From a checkpoint of a small image classifier.
Model: arch vit, layers 6.
Rows from block 3 of a small image classifier, named by matrix and row number. Rows with one number belong to one neuron. Each number is 500 + 50 x the weight over its row's rms, rounded and kept within 0 to 999. All counts start at 0. Numbers have three digits each.
After each neuron's rows are labels from the 100 images, of 14976, where the neuron reaches its highest value: "top examples" is what is common among them; "colour at peak" is the nearest of a few named colours to the mean colour under the peak. Only what is clearly more common there than usual is listed. The data: simulated grey scan slices of phantoms with and without marks.
# fc1: MLP up (model.blocks.3.mlp.fc1.weight, 1024x256), inputs 128-255
# fc2: MLP down (model.blocks.3.mlp.fc2.weight, 256x1024, transposed), outputs 128-255

fc1.287:594485493495494500503502497503556491498501500415504500485506518500496502511505492498492497497504501498506498500500500515456501487514500510500499499502511476483506503500497496501490501509502539502504500502497501505499513470499534493511501504505520500500494501502497500501509493500505498530485500489500500499499502502493337503500509246496505498458526503491500501502498501498249505506503
fc2.287:506503502520491493494504472502517679500496512515487509461531521501499507506484502504453497522455506505503507496431542505526502500494495477495500503499505500500520496501507504519498486510516509499475500501491501485570500492488527513490498489492499507506487499535504480479509481487494499479509511492513502492498487493500951495491487622500516494552512493435501482498481488500475536491498
top examples: belly
colour at peak: grey

fc1.356:500500500498501501448498498500501501498501500499500498501503516499501506500502505515496496502500493501499500499500500500543500501498500499499497496498500500500408459501500509500500502500501499499500501499501499496499501508488498501499502500498496499501500499495499499490501498500500502471500499507501435500500499500501559460498500502500500500506498500500500502496499474496497500494502
fc2.356:501602501494500499544500500509495500501500499500502495491453502504486501502502500463497503501511499500516497503505499501490501502500500591496504504501498500500648508498499497499491440498503505500500499501500516500496464498513501499500491494500500494427498498525500499582503500500499499522501495497484502498528518500499438595554500511499507504501503486501511480500499522498501498498534
top examples: noisy; head
colour at peak: grey

fc1.718:503503496498519492503484495509493503492540529504490515517472500519500507486496498514492513510495475503515500474503496483555504478503510489480495498504488473495508537498500466501490517510487499494527498494493480494506495491496519498490519487516508501501508499502489480469500501515503528489511492500499510509485493510499510502530516505490488500511494489500497500485498523510495501498493
fc2.718:479516521544524509500495502507469505545494534439524480698500516457476502543494515473547504569464536504517500539484532510500494476490507525500612476504527501470496478435494489493499504489619483535483454455471470528332555576516489476471471543493490457501479500161529503568441501453511501496519497520447481611471483466500498478489420524500520552557498504515505500484525478503502498512493
top examples: chest
colour at peak: grey

fc1.421:513501499495499000494499500510496495501500499503507499491502499495501499497501521505480502503500499499501500499508490499497500504504493499500505502500500488496500500500501504500509501499499500498499500499503522499495501491500501494508502503497499515504499496494496497498504494495500499501500493501495500500503504503500497503500501500496500495496502504500510499500497498499501500500493
fc2.421:498498501501501999501498495498497502499501501501499499496493500499503499498507500500500505504498500503500501483500527490503503502500500500500500497493505496500498502504500499502494513501497501500497497500499500499500502501500500504500497501497501499504500502500503500498501498500504500502499496498501501502500496494499501504498501502504496503502500498496499501498499499499496499501500
top examples: head
colour at peak: grey

fc1.143:504467498499500503508499508502497507499505500498501497488505523498494514501492503501501499491500501502477501499492499499497505500500500484500498501478506502504490497499505498500498498503501499501490499501499501503510507502503563498495497500489499520501503497505505503503502495499501502493500498497503499499499501503499527499498497496510502501498495501504504500501495501500497527505500
fc2.143:498541500500487497503497493500495498493499511486501499504499498475517499496498520500501502521502501497500502500491502503501501500500494503500511501493500507505498500500501507506497500499493504494501499500509499500496502504504502499499500502501499501496500499491502511500500482501505499522494500501501502498502484499501498501499507504494498501505478503492496500500497503500502504506500
top examples: chest
colour at peak: grey

fc1.677:497497501500506491499503501503492494497471639498504500504883459498502498501499506499505485501502499500508503503482499502501506500495500529497494498498472496504508506504499206501507501500489501388500501503498524504520499375504512506591500493504371502502501498498500496498500493502497502498498499499505499500412500465505505502502501498498498503529502502601499502532543497500497501505500
fc2.677:500470486496501497498500513502369496501524499369500458501463581474505493499503501498468480498499450510490499504471501504469499502503498493497497511500461486499497513498491740497491509504505499479507504496500497498491507530489500499500496496496493512495499500495499499494526485507492507499499498507502500501499503511527484491501491487493501604513476499495500502514502474603502499488496
top examples: low contrast; head; finding: dark spot
colour at peak: grey

fc1.3:504498501502493498500502492494872746500503500424497500498500501505500500506730502499500492493510501501492496498936495511499499503501500491500501500497476519501460481502526508500500496501465498493501499500501501740508495509476503496520499495482511503503500500500503524500505505509514502501500503500497499502557502509500498494509503500482500446499498500412508508499526497496381498497499
fc2.3:501494500493483489501503499500343506499784511494500484483496617503501493485499508505470524550503499506503492504424496500497497500498500519501505498519562439500502497503491543500499497501489496433467501503498506451503503511504486502503493501500499489484507513500505501495505498508502490506503506480471499493498488478493515496682500475422498491403475492505517501376508523517553496507488
top examples: belly; dark spot
colour at peak: grey

fc1.313:496497492500498492502498494489503507498513501500500485518507496492497495497499475501515600499495491498502517500522494507502507497510510500498500500500509502483495491502501508488520507490494508506472501502494501499415489495498528496498509542507497502502492500492494498496500496506506495528493563498524499498496504490521485510480502489500497496493522502506500499497441499486500501510500
fc2.313:486506497497502499498504494506521502514492498512498499500501489501490501499495498506504515505502498503496496491417498497501506508498501496496493495502492497498500509489512500505496500500496491511516506491508509507527497509490570499463492486498501505508481497509479483499508502499506496513501510500489505486510500498526540496513500506498498462500501517448518510509496453507489499501508
top examples: limb
colour at peak: grey

fc1.178:521507499494481500503500490507420704406494487497485501502506515502497502516502500500482515508495501495502506500502503501536498510501497496500503500461498310507500493508500504503499501501493508502521493499489508526494498525496498500481509758501502495505557516583496500499503490514499499502504506498500497500408509512502495497157491506496508513513379502499501500499496502512427496587497
fc2.178:500497487505508503497504500499501329500501504500497556510489496503497504503500505504499497493498498509506504499508508503507497502493499493500498506500502502505500501500498503495502496498504502509497492499487498497552511502500495500504500349500492489494499499489493504501498498504501494501496507499559507499500501514494495504501500463553498487502503493500500500706516494365494496499507
top examples: belly
colour at peak: grey

fc1.458:460502500502500506502503502500495501499499502499520499503517507500455496000498497500497498494501495480497488500500500502500488498499502499499502500500496501500500494500500500501500500503502500507500496500500499491505501496503502499500500496501509500501500511502504500502503386502500494508500500500500499499500499502497498499500502502499505501499502501500501498500504502500497499500500
fc2.458:506500499500500503500491501498500502484501499500449501499482498494621499999496502496500501500496500500504498507508501499499503502499498499495503500500504493483495500501500499479499483492496499496503502500509506500501501495499489497501505500497491501501501461501500503437499517498473504502492512499496497500501466501500500506499499500503494502505505500509499499500500505501503501494501
top examples: chest
colour at peak: grey

fc1.59:501338499499513499498502486503502503500875486522498504499501494495500500499496495500496502445504503497501502497890499500498503501502497533501499502501495509507492494499500173501501500499507498500496503496504496333500499491497499499495499331496493498497496497503499511498497501503503501511516501505503502499499504496506523503500504496505497501510505505499499494491513503511672504502496
fc2.59:501505532499521507495492501499498500500000498511503500499507502501502579493506504501485499475499441502496504495380493500455502502494497572508493501502379478494508508500501535497495501497497499501498501500504502638505498492498474500400495502498482495499504507494503578483499499520498522494498500497496492504507501502498484506507496502505500500497500500501500498676400497500501500501492
top examples: low contrast
colour at peak: grey

fc1.252:476496505509502497505467494505472567500504464503499511499531506504503499499494501500500515513688512497502504508501502492494497502500503498501500511500509501497506498497499512500497496500518505471506505510499477506401498500500500508505518507508589494508500498510500524506497496508499503496500498557501489482502502507506492498502499489490495427499497501491503495498783474511510497510499
fc2.252:564487498498499491493488500497500158493500498489499504501478495496501494495502500494502490499496502525495517499477504499506499503500516534502499511498494352501507583500503507500500494504501499512505505501496485381551502504490536502500499495484498508503514499530497467508504510511493496501493493510501499500501505504504490501469506495475494500499510499500484505500501496000499500491497
top examples: low contrast; head
colour at peak: grey

fc1.187:498506504501500500501500499500497502502507499498502500501499502501498510500497503502515501447540188498269499499502498500500500501496524465503500497500514854496504500499500451500499500497500500554497502502494499498465498493497500500499496501494377500499500501490497501640501500502787501500502491502494498495502500504501480504462497499484500499402490500498501500501491482509183500504500
fc2.187:510500498486485507500480504500562501503505579502500509388462604464509494493496534499494483523494560497732514529486528493356504492500506509497487499498553227502229503503503500501499477505503508500500531501501495686496498507498506500508499526500495510502499509496495490307495499502103502500482504509501512501562501503499503496500500532495505500577494500506496500500441504518796502527478
top examples: noisy; low contrast; chest
colour at peak: grey

fc1.192:511521495543535541507503505493500482544481501499494509483490502545548494512511510521546492497492506513528517479424502524509484506446498527488503494529444543487503539508485483479554487515499496550511500491492500480479500480594509519497448522506517482518482514444497449517497494493491500483500513490510508494518548497510498502512467557472518486521515488499524509470517497500494499570501
fc2.192:508508515493500586521510490503546498510509482500490444460498493502470514520509502495539506480498437491457492532523510459483536518507486495489508465537524477472479502536531462492530453510481505486500491494496513509540501523482490586537476492464526496498512517539486524526506490502499607482517501615516503525487488515484527495482511498521506505485501468517495498514513482505503479476500
top examples: low contrast; limb
colour at peak: grey

fc1.431:480472500499582502500503498495502498499499497503505498491499499501500496498500500501509539502512513500692501500484502498498491499488500499501498498510433494489501698498499495501498502501507506500506500495499498497498505500516500502503502494499500463491493502508495497500500484500506501503504499501501501502500500472503500500499504501503491498508502500499504499507500514526498479502502
fc2.431:495507497509087485509499497499499494512519474468499503506477498501511504488440504514509503495491537498491501500407505502479498504486509505500515498495502623516497481500502505495499503494502499503476511498494508495497504501495368507503500484516499496496493495500500484502499497490491510503503508502506497477497513500496506486513500450517495837503535506494498511491500487500499502527496
top examples: belly
colour at peak: grey

fc1.480:510430508503471501498492503500500480487500500500497496504500486499500497503499500500599493493487504493499490498508500492999504500497502500501501501566534585493487499505504488502501492490500501536496500502500512500526498483501503504562500540495439500495506499498495507500500499501492502500503502500501501503528506496500494496494508493506496500553511501521504497500506500498496498563493
fc2.480:456563514488499505508500507497494501502494503502497498430480500503497504500490495483453508499495485510521506514496500501000493501500497499500502504500486507509781504522490534499503503500525516500501498500500493483497503496504473500501501486496499506500514502497491473503502493499502492502497503493490471494505498541493493498501501507490498502493538500492511501491518506505498502464509
top examples: low contrast; limb
colour at peak: grey

fc1.49:447502494500505499501502503503499541501499508775500492500564499504501548496529490504498507639472500492495496498524502500499501494501500500500502500501501423498495499501495502499498496498519503495502500504497487506497495498506506504503504507497500501511497499489499499501500494501501499500502495496507499500491498506500522501500502495499502519489501498500500499472638501491496504512500
fc2.49:498495500499475500497502501496495467498500481500505505456503496503501499499479496486452523469521503514514499489640499498521499502500500493503493500502506535507502492499495499505501500500496487507499506503505500502494496529503515491511496498497388500500497499501496499503500497509501497500499508503509497500475500497488481501498503503500500373500501501507500496500495505504523499500501
top examples: head; low contrast
colour at peak: grey

fc1.460:543478506509484491517496499490504487504507528506483526505494508493493500499480497480486579499521432512492509497520466449475528488511482511515493503497501551516488604480501510501464503492496477000493426464493475485536445538510470498500505487454476483487452502503555486487485499505491499500522488476490515490507491485507528495512509495499515499497465498512476504501522550542470499514505
fc2.460:505499509494508491523469483536488484531496507545509484482494506497490543471520428461493506483438491491527499452494507551495503486476576485499516436483534457500482453507489462474495485503516500999507572609545600477478539499481503475515536484491529497521534501521478540480494482505619542465535569476485410500505461442510475441528526504521485500500491495501556502477461522508443495509472
top examples: low contrast
colour at peak: grey

fc1.172:486490482491599488477468463479539582499500499396522538489503476517498503524999506502488496495558494503473506500537484539468499450521497495502490478465502538525504500495430463514525517501510494504487479494492495503466511563490542489485511488484517503538514512496538488516496473530501454517500477499512511451530502431472502495490488514499532509499477504536516500507499507500498495482481
fc2.172:399521531532508511428491531502463374500506509508502528485503519508502451520000525511508501495525531496526527504495406445502482500488510513502531490511467507466515506504494610501491503594591500508547565515533502501498504486416510469446506496570490498501478388534491623481498511524535491395479485476469502514529516537503478502488449490523488491525488518481492545490512437525490500499490
top examples: limb
colour at peak: grey

fc1.513:501500500499499496503503500500500502500500500499504500500500499498499500500500501499500502499496999500501498500500502501503500501502501499499496503500503500496500495500499505496500500497500504499498506500497500505498501497500495499503500499500499501503499505512499495499500500497498499500498504499502499501488500502500500501497499501502499501498500498499497503501499500494501497499498
fc2.513:499499501500488509500502502500493501500499499504499503501510501501500504497507501500497498503508000509502498499501494498499500494498495496500501500508503497497497507502505494500500510503500499498496500497499499492503501500500497488502501500502498500502497499489500500503501502506502500500500500500501500500498499500502500502502508497499501498498498504501504492500498504497499500496500
top examples: noisy; low contrast
colour at peak: grey

fc1.17:509491500500476501500503494498502503498501506501500500500000592494500498501357502500517500501592496499499499497499500505500503500500500496500502498500399501501499501500500497499499499500497499459499500498501500495472501504536594503506498437503501500502490496498507497504500500500499502497500498502499508500500498498499501502500502501512499508483500501502500500502500500489505499503501
fc2.17:469477496501499507503497487494493543494486498528508477641561496502493510500497509493370502498494497495502491492521507500462502508524490509496470494503398505503530512504514504488501508499503476504522496490500510484510478500476114504501505505496493499477293485495497510508509503505504503501492495503495502501495506491498497499500502507503495530500326501518499506495654511805718496541500
top examples: belly
colour at peak: grey

fc1.278:502500500494501502500499505500495500498499501500502501000503500500501500500500504496501517502503505500511501501505500499453500500500500498500497502501501498501498500500501500500500504499501502500501499504499503503484505500469500500501506501498498499500509500503501499500500499494488498510499500501503518501500500500500478501500499500500497501502499500499499502500501500497498499502500
fc2.278:485500501501501504499498497506495499518501501501503492999511500500499496499493502507501501500505487497497496499501501502504499511497504500500499500499501502499499503500499498499499504497499497501519500491496499502500500500520500502503502500499497501496503501494502500500498500500500500499498499502540501500481501501502501499499501500501502502502500502498496499500497500499501502500504
top examples: noisy; low contrast
colour at peak: grey

fc1.495:499499501496512498498500501500490500498504497498500499056499502499500506499500499502494469499491500500503499500499500499497497506519497499498500499494501501500500504501503501498504498500494500481505500503499503502489501501498500503501488501497497501498501498499498502491498501494499503501498508498510501496500501500500502503494500491500500502502499502501487497500497500496526501500499
fc2.495:497505500498500503500501495500495503493499495497505490894509499500498500500499499500500509502500500497499499503495500500496497501475501501500500503541500499498504500500496501516499500500500501522501499499498502494499497498506498498500504501500498504500500503500500509503500500502507500494500498499498504504498499505470500500497501500498499501496504500500503500500500500501500501501504
top examples: head
colour at peak: grey

fc1.250:511496499484467501501499475498512502494566468498500510550501516494507504515500493502499493252488499510498501499416501498501497499498499590492509501499168492495491500500499507499496497505497507621500508499501521511486509483511498501488500336493500490501597496501500526494499500510502503472492500498500499500494500495502394500547497499500500503504494502472498499498335465511824496516497
fc2.250:502497498500503497494495498500247498503680499500498501514506429492500502490500499497498500507498502500522502503527502504448502501504503499500500506500499627502671497502499493500501500500500499499504504498489509500497505503445655505483501501499431502500487501498500505504498498498499500499499501498502502498493497500501500497501497503503503499529505500501500499667939497508500497487501
top examples: limb
colour at peak: grey

fc1.488:513500496502499498503501516499502506501498505494489497516498499499495503502500504512522506496497494497498507497451502501545500500504504509502499499493501499503548503503500514497500493504527509497498502502498514500537502502498516511499511853513458498495503508499513507511499498507506496499501494496501501502500493496497497505497500492501499504510478500500487501499498492476498498498498
fc2.488:398502512475498503502494506497479502496476497502507497500503391504507495500505489503499495501504526504491502497502497502488501500504503493502499499498499497521490501499500498500500500505490502478500497501498498187502518500529502503379492480500939499502495501484491500504506500487491500500482498504495507499503507501506497518499495499829490496495461511497495500499439490494487542495503
top examples: noisy; chest
colour at peak: grey

fc1.462:502498499499502501501497499499492511497519507497500500491504502503505495505498506519498500498587491507510500502493503500513498498501498489501502498498500493502495509501500496500514500500499500502502497502514505686500501500489506497496497497506567501500540500498500489502502496500501500493498499497511499501499500500504501499498500488501497516485557500582502500500513503501503498502499
fc2.462:360499492497511500500508514499495467494501498492498502501517481490487503495498488502500405476481497495486500503498505527519499499502509497483500504503482502502491499501490485500503500509494501505500503499498500307504521550500150500507499499500504489491503500500499502506488490396511502502472502499499495503489493490505496503494502687509498499503457498500488505493502498510500500496512
top examples: belly
colour at peak: grey

fc1.683:500498500500501502488497492500499502500500500503500495500501518500511497500501499504499505499502501524505497500500501498498506500499503500500494499503509493495498500499500502500501482492510500501502507500502504500478500499498493500499501500503501500501500499477498512500503506500500500504499502504503501505500498502505500501498465502499490500502499501499507499501501500504510500510501
fc2.683:501499500501497500507502502501502500498501499502500500501500498509492500495498497500508497499506500493490499500493497512499498491505499500503502497501500509505501497511500494501501527508500497500497480502497499500510498512505501501505497499500500500502503504557507493501501498503528498498501498496500499496499532500480501500500554505501505505499497503501497503500499479498498502497501
top examples: head
colour at peak: grey

fc1.655:501505495501855501469501499504493505497501506499496500501506501498496418502508500500536615339509502501755500496500501502491501500475503496495497500501491501468503500498496460499502503500510499506501506501492500709446498498493379503517502644497505498502502497498503492500502539508500499502505500499499501500543506507495488492501500515499500499502500485406518500507440507498496500506506
fc2.655:483489503502501500502500514500502500497501499000500496560506500501508514494499499499499467499500501477460502499541500509503497488497503511505500498502494503527502498500506500497494503499498503502500503505504499483502500507496499498503507419502501499500501499500498499498500500500504501511503500499500499498500502499497500500498501498505500483500491501510502500430497501497504499490501
top examples: limb; dark spot
colour at peak: grey

fc1.408:513541499509507504481461498482491491486498472478495499510501489518508307501494494500506495505493492499502516498509505499431505502491502515495504489492543522497498532507501148508501505495507506514498500493500493501515500466489495512620496103501516511508506503406549508503478495494501484484486415505512498500516500500478520497552510410559480503507489494481497496506490515499482503391494
fc2.408:519509496534483499503503509497999244500500456481470524513502504502501498506502493500500563517512495517522492508496501518521487503473466475497510496509509502496504495498490495503505504500505504502513501532499499488504494472491499500503493486504501529482494497505492488498489500490547500525499519509493521518491493488500525500522488513387566500523491498510467508506468519513498504500493
top examples: limb; low contrast
colour at peak: grey

fc1.32:504411500531499491504482507500521475486505459482505501500503496500497503510486500505500500506508510500499495494494509496483495500493498500496500500497498503504505524501501502500488498501506505495513498500507527505502500499494495499219502501502504497500496501476488502500499494500496502507502466499547510501500505506500501499504498503493489500446497496513516498505506502500503500509499
fc2.32:500472488509476490499500494500489508497535500484490459494547493489492494497499497500482484501505511506504496503506500501521499502505498498432498502497475545499488492503499501500504482506513515487490483501489497500501502515504504499633495510506505499500501500499502500499499497491507500527500519506491512498491510497500494484490495547485565509518503502494314511497490504502500500476501
top examples: noisy; low contrast
colour at peak: grey

fc1.733:498501499500498520499501497500499500501499499500499500502501501496501499501500500501496496499500499500501499500502500501496496501500499501500501500501503494499500501499500500501504501499502500502499483499502492499503498500500499500500500500500498499501500499498500500501500500499499500501500501503500500512499500500499498496501500502500499498500498501502502501500499502501500499502504
fc2.733:500500499500503464501500502500500501500500500500500500499500500493500500502496515503500500500502500494500500510499493505500500499499501493500500489501497500499500496499498502498500499495500496500499522509500503500500504500500500499501498497500499498500501499500498499501510500500498498502500498497501500501500504501500500500498499500500500500500500499499496500501501495500499501499493
top examples: head
colour at peak: grey

fc1.203:512491499503497499498493492496502503496498503498500494507506500498493505503511505497502518493498500499497504508502518504504499503499501506499496501497502501494496501497500496496507503490497500493513501501498500492489502491510495501500500499510499501496485505493487498497503490500499495503498541492506999499501504502496504500499498504499500498513493504501514499497498491504506495507497
fc2.203:502492500493499475503494496498491501502500502498504495506495493496505496498510503498498495501502484517506505465499490496499502493513499497499511496497497497500494504493514510500507496507500502501500503504491493486496496501497505500505500504490504487498494506492508497495491511494504495497512494503505000502500506512497499494499509504499492509508500504507502491498508500498499513492494
top examples: head
colour at peak: grey

fc1.94:500501502499507499497501503500501527500501496503500502500501559495501502499500513501602507500499499493504501500515501500498500499516504499500495499511504498501501502490501520495500501490500500000501499498501501548473498501483498500499501500506500491501500497487503497498496500499497501499504505499500500480500501500498498501498500502501499499501500500512489500500500501502496505506499
fc2.94:492539498501488502502501501498483500505498509499500495503504468503497500502496491504388485507499501507497500503500499503501500505497498499500498497503494506496502503500502499499499507507498517999500501500492497503535500512499498504498502500500501495498504502491499498498496504498522501500507512500497500514499501501501500497502500499501506493483503500498503501500476500498501497503500
top examples: low contrast
colour at peak: grey

fc1.512:497499501499499502499503502501500499495501497501500500498498498500500498501500501497499492501500999500517499500500500501500498498494501500500499501501499501496502503501501501504499501500498501504505497504500496500504499499499503497501498500500499496500497499501505498497499499500504499498500500499499499502503497500500499499499504502500501501503503498502510501502499499500508499501499
fc2.512:500500505497490499499500499498500502501488500499500500511510501499497500499502500509498496503500100500499498502495499499500500502494499489501499494510498499500500500501501489497506501502497503495498501505500498500506500499503500500500497505500503502497506504499497502502503505500501500501500500492500499499498501496496503497503501499499498497506497501499500497502501498499500503486497
top examples: noisy; low contrast
colour at peak: grey

fc1.116:462379500498498502501499500503499499497504626489500486502498501500499514499606500499500500500562498499498506500689500505510500505500501500499500500497499148497508500499500503500500500500503499503495499499500497494502499501500502497442503461495409500498499489507499500500500482496504500492501499496504501501500498490500500498500501500500497499555500501501501500499500499570501500500499
fc2.116:479493502508484499520500501501455482497491500487490505499504519503494498496494501499514510531502494505501502502479502500237495502510496504500500502501513895498500433492494500507521499502431500502503499500498495501492507494495499501499498497500493495501501500490506495503496503506497499477493499502493495500504501506502498513495501481511502503487499500505500500500595387501500512493487
top examples: belly; ring
colour at peak: grey

fc1.551:500500499493500504500498501502502498502500501498499499499499502435502500501502511498500501500500501500502501502500500499500683500493500498489500498499500498493499498498500504408498500492500500498448517501499501500495500501500498501499506500501500488513498499501506500278502501500496500499501500501500502500497501499504504500502509493499475500500503500502500500499500500499499500498500
fc2.551:499500500500503502499514498495500500499499500499500494500500502585498500500500500498500499500501499497499500497499495500499369499500501500499502504502500501501504502500501500564499500510501500504572483499496499500503496487500499508499500500500499500495499503500500501735500500499501499499504494499495496504497501502499500502501476501497511500493501500500499501501499502501500501499500
top examples: head
colour at peak: grey

fc1.378:501498501501572500500501498501502509497154501501501493502498326502499507502551502500495501503499502501529497499500496503498497502500500510500499500517500507500400501500500502497495499502505499500494499491495498499505498468502602500525495099500498498495499499492499499497498551496503503503498514499500505500498497501495501504395500498500498498505505501493506498538511498526501503499499
fc2.378:469509506500500496496498500502506500502582453541511504501497507507499218500503494500589504500486497504445502495483506500307501498502492630505501500499499502485481497500501442495494499497498498499506484484505494499517516503513502501531508499493499499503497500496463495502498517498493496500506490510501500500502502496504540504372497498484517494445482500503511500402492615513557481503498
top examples: low contrast
colour at peak: grey

fc1.436:499500499499527498500514497498500502493503501500504495500502505498500503500495515499502491501498500500501500502501492498500498501498507500499501501499501500502504505500502504496499500505502502494500500498510501497500497500499501501497502500999499479500501501504495502500498491516502505503497484488501502497497501497497501500502499498500501503506492498504496500499502501505509502497499
fc2.436:502504501500499499500500500491498501500498503499504501501501499499500499501500474499502509501504499502500500500496504499501499500500497496500501496496497499495499497502498500500502507502504493500500501503498509500498504504500495500513506497000501500505500500498502504488500500486500502498500500500500498499501494501499502491503501501497504501500504495501499500497498499495495502499501
top examples: head
colour at peak: grey

fc1.492:215501527500344498473502462499498503499500493520498499507583500502500490499651499500499526500563502500482498500447496502496498498504499510502500498504493500498461498500503501500500494501499490350502499497506461504500495501340502500482499500499498500496488498494501496504502513493500500500494500499501501499474500500500505503499500423500500500510500501530494504499501502508501500506501
fc2.492:552524497502470502499510504502492573509478502506501522503489489484511488490494523506529480505531557502447476490708500506517500499500500510496503490499507496515458491511500496502505499507502505453492505499498494499509505526498509499525498500515496487499601509499497503487509500504503499498499549483493497511500500506501497494502501720500507453505497504502500496492479492488511496448506
top examples: head
colour at peak: grey